A small spectrogram enhancement model, trained from scratch.
Model: 4.34M parameters, log mel input, arch unet, activation mish.
Rows from block 4, named by matrix and row number. Rows with one number belong to one channel. Each number is 200 + 30 x the weight over its row's rms, rounded and kept within 0 to 999. All counts start at 0. After the name is the row's rms in percent of the matrix's.
# convs0: first 3x3 conv (model.mid.1.convs.0.weight, 256x256x3x3), inputs 184-191, a 3x3 kernel for each
# convs1: second 3x3 conv (model.mid.1.convs.1.weight, 256x256x3x3, transposed), outputs 184-191, a 3x3 kernel for each
convs0.70,096,200,221,252,152,159,180,200,200,200,219,200,227,226,200,161,200,200,200,200,118,153,200,200,200,166,200,178,200,200,244,200,200,200,200,200,161,200,200,200,200,200,200,200,241,200,200,161,200,200,200,200,140,200,200,200,200,200,145,200,161,200,236,200,200,200,200,200,170,142,200,200,164
convs0.71,104,200,200,200,130,200,159,123,200,200,259,200,256,200,200,175,200,200,200,200,200,200,200,200,200,200,200,200,200,131,200,284,200,200,200,200,200,200,200,200,143,200,200,200,200,200,200,200,200,200,200,200,200,200,151,200,211,200,200,200,200,200,200,200,145,200,200,200,200,200,200,200,220
convs0.72,104,287,233,249,257,262,257,233,274,173,282,260,272,200,200,257,200,200,200,200,200,200,200,200,200,255,200,200,119,113,111,139,143,152,200,200,200,200,200,200,200,200,200,133,240,200,200,200,200,200,200,247,200,141,200,258,266,200,200,200,200,200,254,200,200,200,168,187,200,200,200,200,200
convs0.73,087,200,200,168,200,200,200,200,200,200,139,200,185,200,200,200,91,165,200,200,200,303,186,200,180,200,200,200,203,200,200,173,200,200,200,200,182,200,200,200,200,200,200,200,200,200,200,168,205,200,244,200,255,200,200,200,200,200,200,200,200,200,200,169,200,200,129,161,200,200,200,200,149
convs0.74,096,239,227,227,200,209,237,200,200,166,200,178,200,200,200,200,200,200,200,200,200,200,200,200,200,200,200,241,163,200,235,123,113,135,200,200,200,200,200,200,157,89,200,200,200,200,200,200,200,200,122,200,200,137,200,200,261,200,200,200,175,176,200,200,200,200,189,200,200,200,200,200,200
convs0.75,107,200,200,200,200,200,200,200,200,200,270,261,200,200,242,200,200,200,200,200,200,200,200,156,178,200,200,200,200,200,200,200,200,231,200,262,200,169,200,200,200,200,221,200,156,167,200,200,200,141,184,200,222,200,215,200,200,200,200,200,200,200,200,200,200,200,200,200,157,200,200,200,219
convs0.76,094,177,200,251,164,200,264,177,200,235,200,200,200,200,200,200,200,200,200,200,144,255,200,200,301,150,200,200,316,200,200,200,200,200,245,264,200,245,278,200,200,200,200,200,200,200,228,200,200,251,200,200,200,200,200,200,200,200,200,200,200,200,200,200,200,200,200,200,250,269,200,200,265
convs0.77,092,200,200,200,200,200,200,200,200,182,200,200,200,200,200,200,200,200,200,119,151,200,227,200,200,200,200,200,200,132,124,200,189,200,172,200,200,200,200,131,99,200,231,200,280,200,200,200,200,306,200,255,200,200,200,125,200,200,200,249,200,200,200,200,139,200,200,215,200,200,200,200,174
convs0.78,108,200,200,200,159,200,200,124,143,200,250,200,200,150,200,238,200,200,200,200,161,200,200,200,200,200,200,200,200,128,200,200,200,200,200,176,200,200,158,200,139,200,200,146,252,200,200,277,243,142,200,200,200,200,200,200,200,172,200,200,155,200,200,165,200,200,200,133,200,200,200,200,200
convs0.79,098,200,261,200,120,110,111,200,200,166,200,255,200,200,200,200,137,200,200,200,200,200,200,229,245,200,200,154,200,200,200,200,200,200,200,200,200,200,200,200,200,200,200,200,200,200,154,200,200,200,200,200,200,200,178,200,200,200,200,200,200,200,200,200,292,249,200,243,200,200,239,200,200
convs0.80,090,200,200,200,200,200,200,200,200,245,249,200,200,200,200,200,200,200,200,200,200,200,284,200,200,200,200,200,200,159,200,176,176,200,182,164,161,200,113,200,200,200,200,200,200,200,200,200,245,200,200,200,163,200,200,200,200,149,200,200,200,200,200,200,248,200,303,200,200,268,249,236,200
convs0.81,104,200,200,164,200,200,200,200,200,200,61,109,118,197,194,200,200,200,200,200,200,200,200,232,200,245,266,253,277,290,317,200,154,200,143,166,200,200,200,243,200,200,200,200,200,200,151,174,200,116,200,200,200,200,200,200,200,257,200,200,200,156,166,152,240,200,164,176,165,200,200,200,239
convs0.82,095,200,200,200,232,246,200,266,200,200,200,200,200,200,152,200,200,254,269,200,172,164,200,200,200,200,200,200,200,138,200,243,245,200,200,200,200,200,200,200,200,245,200,151,200,162,200,178,177,200,200,200,145,165,200,212,238,200,123,257,265,176,200,200,200,248,200,142,134,200,200,170,200
convs0.83,088,200,200,151,200,200,200,136,147,200,100,139,200,137,158,200,200,200,200,200,200,200,200,200,200,200,237,223,264,200,200,200,200,200,254,200,200,200,200,200,301,200,248,200,200,200,200,196,200,200,200,278,200,200,200,200,200,200,200,200,200,200,200,200,200,200,141,238,200,200,200,200,200
convs0.84,098,200,200,200,200,200,200,200,200,200,153,200,254,200,200,241,200,200,200,200,200,257,161,168,200,200,200,251,173,200,200,200,200,141,200,200,179,290,189,200,200,200,200,200,200,200,278,251,200,200,200,200,102,193,200,200,178,167,200,200,200,200,200,200,200,200,200,200,200,200,239,206,234
convs0.85,094,233,200,200,200,200,200,200,200,200,232,200,200,200,200,169,200,200,200,230,210,200,292,200,200,200,228,200,200,200,200,200,200,200,241,248,200,200,200,261,200,249,238,200,200,200,245,200,317,200,200,200,200,200,200,156,200,200,143,168,129,200,200,138,249,200,175,200,165,200,200,200,200
convs0.86,101,200,200,264,200,200,261,200,200,200,264,200,246,243,200,200,223,200,200,200,200,200,200,200,200,200,200,200,200,200,200,200,101,200,200,200,200,134,200,200,200,247,200,230,253,200,200,200,171,200,200,199,167,200,153,200,128,200,200,200,168,200,162,225,231,207,200,213,200,180,246,200,200
convs0.87,077,247,200,200,200,252,326,200,272,283,200,200,217,259,200,200,200,200,200,200,200,200,115,148,171,126,200,200,179,200,146,200,155,200,200,200,200,115,200,200,152,200,200,179,149,165,200,200,155,167,200,200,200,200,200,254,200,200,200,175,159,200,148,200,254,233,258,200,249,241,275,200,246
convs0.88,095,200,200,200,200,200,200,228,200,200,172,167,200,200,200,243,167,200,276,200,200,200,200,200,255,200,200,167,229,200,200,200,200,234,200,244,200,320,200,234,200,166,223,200,200,200,244,200,200,240,241,200,229,245,200,296,200,225,200,200,200,200,226,200,200,200,200,200,141,151,200,200,200
convs0.89,094,200,200,200,200,200,146,200,200,200,200,200,289,200,200,176,163,200,200,161,177,200,200,200,292,200,200,238,200,200,200,164,200,200,308,200,200,200,200,200,177,157,200,244,200,200,200,200,200,200,200,200,242,160,200,200,200,293,94,122,200,200,200,200,224,223,249,231,200,200,200,200,200
convs0.90,104,200,200,200,200,139,200,200,200,200,200,200,181,200,200,215,136,151,200,200,200,263,200,200,200,209,157,200,240,220,241,200,200,243,200,200,235,200,200,200,253,291,200,200,200,200,200,200,200,200,200,200,200,136,200,267,200,200,200,200,200,200,200,200,200,200,200,128,149,182,113,200,200
convs0.91,096,200,200,173,200,200,200,167,200,200,200,200,226,200,200,200,200,200,200,200,200,200,147,266,296,200,200,200,200,218,200,270,200,200,200,200,158,260,200,200,200,285,200,200,200,200,251,200,144,185,200,175,200,200,167,200,200,157,200,177,200,200,200,200,200,139,127,200,200,200,268,272,200
convs1.70,078,200,200,200,156,93,109,200,168,200,200,200,200,157,200,200,136,147,200,200,200,225,200,200,200,200,287,200,200,254,200,200,160,152,170,159,200,200,200,251,141,200,200,200,200,200,200,200,200,254,250,200,200,200,200,200,200,137,123,231,200,152,200,200,110,109,115,153,200,200,200,200,200
convs1.71,118,200,200,200,257,200,200,200,200,200,200,200,200,200,200,200,255,200,227,151,200,200,96,165,159,200,200,200,200,200,200,200,200,140,200,200,200,200,200,253,134,147,163,163,200,200,200,200,200,127,88,200,200,200,200,200,200,235,200,200,200,200,137,156,200,144,200,142,115,200,144,150,200
convs1.72,103,200,200,200,200,200,166,200,200,152,200,200,200,150,137,113,134,150,139,157,154,200,115,134,200,156,200,200,200,200,200,200,200,224,200,200,200,200,200,200,200,200,200,140,165,200,200,200,200,200,200,200,173,200,168,200,200,200,200,200,183,200,200,200,172,200,239,120,200,200,200,232,270
convs1.73,066,200,200,200,227,200,258,200,200,200,200,200,200,200,200,200,200,200,200,200,200,276,200,200,200,200,200,200,226,200,200,200,200,200,142,150,200,200,200,200,200,200,200,200,200,200,278,280,252,200,200,200,200,164,200,200,200,200,200,200,200,200,200,200,200,200,200,200,200,307,200,200,200
convs1.74,104,217,200,200,143,200,200,200,200,200,200,200,200,264,236,232,139,200,241,200,200,115,200,235,200,200,200,200,200,200,200,200,200,200,200,238,200,200,200,164,200,253,228,200,200,200,200,200,200,200,242,200,200,200,162,200,200,200,158,200,200,162,134,200,200,200,200,200,200,200,224,200,219
convs1.75,108,200,150,200,260,200,200,200,169,200,200,153,122,200,158,151,200,200,200,256,273,215,200,200,133,227,234,200,200,161,200,200,200,151,200,200,200,200,200,200,162,200,148,200,236,295,200,200,200,200,200,200,241,243,235,200,200,200,200,156,200,200,200,200,200,236,200,151,167,130,200,200,200
convs1.76,100,200,200,200,200,243,200,141,200,200,212,234,200,250,262,137,200,200,200,164,200,218,200,200,280,200,200,200,200,148,200,148,154,200,200,200,200,200,200,200,200,219,238,200,207,200,200,200,200,200,200,200,200,200,200,200,200,200,200,200,91,200,200,200,240,260,200,200,200,200,139,200,200
convs1.77,093,200,248,200,200,271,200,171,200,245,200,138,200,200,200,200,200,200,200,200,200,200,271,200,200,200,200,200,200,200,200,249,259,200,255,241,135,200,200,200,200,200,163,200,200,200,200,241,256,200,200,200,200,200,200,200,200,200,200,200,270,200,200,200,268,200,200,200,166,200,200,200,200
convs1.78,091,200,174,178,261,200,200,200,200,182,200,164,200,200,200,200,200,200,200,200,200,245,200,200,235,200,200,200,200,200,200,175,147,143,245,200,113,200,200,200,200,200,200,200,243,200,251,200,200,244,200,200,200,200,200,246,232,200,200,253,200,200,200,200,265,200,200,200,200,135,200,200,200
convs1.79,094,108,200,200,200,200,200,177,200,200,200,277,200,200,200,200,200,200,200,253,235,200,200,200,200,166,200,200,200,200,200,200,267,200,200,200,200,249,200,200,283,200,200,244,200,200,200,253,200,200,295,297,200,200,200,200,200,200,200,160,154,235,200,200,164,200,200,156,200,200,200,150,200
convs1.80,085,200,134,132,200,200,200,200,200,200,187,184,173,175,143,200,138,120,106,200,200,264,200,200,200,200,200,200,200,200,200,200,200,200,200,200,200,200,200,234,200,200,200,200,200,200,249,200,149,200,200,200,164,138,124,231,253,200,200,200,200,200,200,167,177,162,200,133,156,200,123,147,200
convs1.81,108,149,200,257,200,200,200,237,216,200,157,118,140,200,200,200,291,248,200,200,200,200,200,200,200,224,242,200,242,246,230,149,133,200,200,200,200,200,200,200,200,200,200,200,200,200,200,230,200,160,200,200,267,263,200,200,257,265,114,200,200,200,200,200,248,200,200,249,200,241,259,200,200
convs1.82,108,200,200,200,200,200,200,200,200,200,200,200,200,200,200,200,200,200,200,200,200,200,200,200,200,200,200,249,200,176,151,200,200,200,200,200,151,200,200,200,255,200,135,200,200,269,233,246,231,252,227,200,200,167,145,200,200,200,200,200,200,200,200,200,247,200,257,238,200,200,200,200,242
convs1.83,084,200,200,200,247,267,276,200,200,200,200,200,200,200,200,200,137,200,200,200,200,200,239,200,200,200,200,200,264,200,200,200,200,200,200,200,200,200,200,200,200,200,200,200,200,200,297,251,200,200,200,200,146,144,161,200,200,200,200,200,200,200,200,200,200,279,279,200,200,200,152,200,200
convs1.84,091,200,167,164,200,200,200,200,200,200,241,250,200,220,200,200,200,200,200,200,200,200,200,200,160,155,200,200,200,200,220,282,200,200,175,200,239,200,219,230,200,200,200,200,200,84,274,259,200,247,200,200,200,200,200,200,200,200,200,200,200,200,200,131,308,261,200,268,200,200,200,200,200
convs1.85,097,200,150,200,200,200,233,117,200,308,200,200,251,200,140,232,145,144,200,200,252,200,200,200,147,247,200,200,200,200,200,307,200,200,304,234,122,200,171,228,200,99,200,200,86,200,130,200,200,147,200,200,200,200,200,200,200,234,200,200,233,200,247,235,245,173,200,200,200,200,259,200,200
convs1.86,095,154,124,200,200,122,200,177,153,200,200,200,200,200,200,200,200,200,200,200,200,200,200,200,200,200,200,200,254,200,200,242,278,284,200,200,200,200,227,200,184,230,200,200,237,200,261,200,238,200,200,266,200,117,200,200,200,200,200,125,162,200,200,200,200,144,200,200,200,200,200,200,200
convs1.87,098,200,151,114,200,141,200,200,200,200,200,169,124,154,127,135,128,114,135,200,200,200,200,155,169,235,229,200,171,200,200,200,239,234,200,200,200,200,200,200,200,248,200,200,200,200,236,200,156,294,237,200,200,176,147,200,200,200,200,200,169,200,163,180,200,200,200,130,159,156,130,200,180
convs1.88,106,200,200,200,279,200,200,200,200,200,200,112,105,200,200,200,251,200,200,155,200,200,200,155,200,200,200,200,200,236,200,200,246,200,200,200,138,158,233,151,200,200,200,200,200,138,113,200,200,165,200,200,200,264,200,200,200,200,200,244,200,242,243,200,250,200,142,200,172,200,200,200,200
convs1.89,086,200,200,200,200,200,200,200,200,200,133,200,200,200,200,276,181,200,200,120,200,200,200,200,237,200,200,222,200,200,200,200,200,200,200,200,200,235,200,243,200,139,200,243,200,200,200,200,82,200,200,200,200,200,200,200,200,200,200,200,200,188,171,154,200,130,107,200,163,132,200,160,163
convs1.90,114,120,200,200,200,178,252,230,178,200,166,200,257,154,200,200,241,227,200,141,200,200,181,239,200,147,200,200,180,228,200,200,200,200,200,200,200,200,200,200,200,200,200,200,200,200,146,120,219,177,200,242,200,149,200,111,200,257,200,200,200,200,200,200,200,200,200,200,200,200,237,200,200
convs1.91,091,222,200,200,200,200,200,200,200,145,200,200,200,95,97,200,200,200,200,200,200,200,139,200,200,150,200,200,162,200,200,200,200,145,166,155,178,200,200,200,200,200,125,200,200,136,276,247,200,200,200,254,200,270,200,225,200,162,200,200,123,200,232,146,200,176,246,200,200,241,200,200,200